config = dict(
    model='waveform VAE',
    dataset='babble in 24 made-up languages, each with its own sounds, syllables and stress or tones, from a formant synthesiser',
    train_examples=39062,
    input='waveform_16khz',
    bottleneck='kl',
    encoder_arch='jasper',
    encoder_norm='batchnorm',
    encoder_activation='relu',
    encoder_drop_path=0.2,
    encoder_depths=[2, 2, 2, 2],
    encoder_kernel_size=7,
    encoder_wave_channels=128,
    encoder_wave_strides=[10, 4, 4],
    encoder_widths=[128, 160, 192, 240],
    loss='l1',
    latent_channels=32,
    decoder_norm='groupnorm',
    decoder_activation='snake',
    decoder_weight_standardization=True,
    decoder_widths=[16, 32, 64, 128, 128, 128],
    decoder_blocks_per_level=3,
    decoder_block='basic',
    decoder_attention=False,
    decoder_upsampling='nearest_conv',
    kl_weight=0.001,
    init='kaiming_normal',
    residual_init='zero_last',
    optimizer='normuon',
    muon_scale='spectral',
    learning_rate=0.014,
    momentum=0.95,
    nesterov=False,
    orthogonalizer='newton_schulz_5',
    adamw_lr_other_params=0.0029,
    max_steps=4100,
    batch_size=64,
    epochs=6.7,
    lr_schedule='cosine_restarts',
    final_lr_fraction=0,
    warmup_steps=820,
    weight_decay=0.02,
    adamw_weight_decay_other_params=0.05,
)
Rows from block 9 of the decoder of a small waveform VAE, named by matrix and row number. Rows with one number belong to one channel. Each number is 128 + 32 x the weight over its row's rms, rounded and kept within 0 to 255. All counts start at 0. Numbers have three digits each.
Before each channel's rows are labels from the 100 clips, of 14976, where the channel reaches its highest value: "top examples" is what is common among them; "lies over" is the class under the peak. Only what is clearly more common there than usual is listed. The data: babble in 24 made-up languages, each with its own sounds, syllables and stress or tones, from a formant synthesiser.
# convs0: first width-7 conv, dilation 3 (decoder.decb.2.1.convs.0.weight, 64x64x7, standardized in use, each kernel summed), inputs 0-63
# convs1: second width-7 conv (decoder.decb.2.1.convs.1.weight, 64x64x7, standardized in use, transposed, each kernel summed), outputs 0-63

top examples: clipping; /aʊ/; mains hum
lies over: /aʊ/
convs0.53:125133178132154178147140066147133094212088127111133120111214087116141106149094150093152087093131161142113158087127139116080118199118113146132068122127077114166140059133134140126119095155142107
convs1.53:149135095197169188137116169114141084123147123095162121130093072142101137139124115139185118170120069118131166111094092127162135071139120097095106157089179153106166172140062133130168100173143178

top examples: clipping
lies over: silence
convs0.40:128164131126045119188143118100088141096136123072034158133085123160117123135185094150113130126109134117112158121132101164108179112129148177188140132123143125090111198123146166175175121103097141
convs1.40:096122118098120069154129164164238132072144158125123127119137104137146186118091148113110130075170127149173154109161146109126126101130122106134120129191130131153136063066103067145119066141104114

top examples: thin (high-pass)
lies over: silence
convs0.38:113136151100051108152129188135092131152158146213128112148124100125094169130127130118117179146135125137139141118123149118156033080108121039106125128113155089131130084130101094143137064180140132
convs1.38:111146083085144094136105121112144170087153092163173102138149106090121129111133143178042152109192056107105176103156121107124174170107133114140137142119093121143163143086126071104115156196087121

top examples: rumble
lies over: silence
convs0.54:125119123201177136141125130100149154102126160164122083082126145152115097171126115143141114094056137154076165121099152144115091101077156100158138130068141114158078190100151133153130213111076120
convs1.54:064130153118104111129141131117103144145099204137135146109126127131182147146137101037141126099199153156128179107088078104145132115120118107122108120088106155118078122187148150140062091111088065

top examples: voice: child-like voice; clipping; /ɑ/; /a/
lies over: /ɑ/
convs0.29:106194131119096165119107163176113106112133137174174118176131083111082124095120161106124142151131135149164148148092129114073082081055196101155129170101119154181177098149113137136114067130158154
convs1.29:124170189115124186103109097111142075100129116154141136228109102129140114083105122082098165166178129105130156068119136130150128124105163148138158086129123163112091118187116096085095136170066110

top examples: voice: child-like voice; clipping
lies over: /aʊ/
convs0.18:110122199129077161118112121133084145177089131183104120217131139127086103106161187107124094173115155120175119164119145119129098121084184079142115128084179140074116085134116138090120127159158129
convs1.18:115145118138162130099151127096171142157178171214161114178129089155131107128118137205126075140144090100160110069125179133158130089134167088135197123071119133129131117098137122099095115066131145

top examples: voice: high voice; /ɑ/
lies over: /ɑ/
convs0.47:129112153127130165106135063113128095085084106142126104143142101184115066130156213144145136179097132150181137170132134171080128147124086061099099131110049138101100140121133132105159118150168086
convs1.47:166137121140161070088141186178205138120128090100136130073134145074144166121147074146105133115145133114166177107139110129144152094154155120103100180141171134128168103050172147156099134128191116

top examples: rumble
lies over: /tʃ/
convs0.27:139127149098161136154172093147117090108161163099113125119153106100169119185107103116137122074136164169121137203123130166084126089083132155104095169155194082057096131112147109161114147125158052
convs1.27:119100102128146129098160106162127125112163146155092078131129105112115109158104144158077160100145085081124099149157174150131135154115070100125184117145139070145163126167084103123227140132167214

top examples: voice: child-like voice; mains hum
lies over: /ɑ/
convs0.55:107143144099076044119067123171103146114118139141150153084153141110074135096134160157125152136097119106168124119137158116126111107182129093146144084152052126168099144129106127093132096216178177
convs1.55:114119118112062086107136135079120169128111139150153168152117139149128178121185150118131136097062085137126106137095189121147108088141127146149152043107166105082078120159098087053124130152179133

top examples: /z/; /ɛ̃/
lies over: /z/
convs0.43:159138169139161167160123091160100136133140152080127115128117125085151085193161105110104155089099145131115124084078140153152084153094174078151099138142081091151161032126167143173133076138117094
convs1.43:194184100136079147171160160137149091108173100136116073106099127077099116134131150114148144181046118132084109150121152100101133102103134162132115154162160137145214164159114140106107116154139069

top examples: clipping
lies over: silence
convs0.12:163158193096042111181158151116138162183164170103147142121117097175117099108170172135091141136116133115083143128129095127121121087149115174053127101155150111099096120131156085122137136056108161
convs1.12:162132069185138132149109087173137178137081118098215103089173115123069177135114136141114119110132101093129177158102118147127130166111073144104121091126097147122088066115099153105066104100102134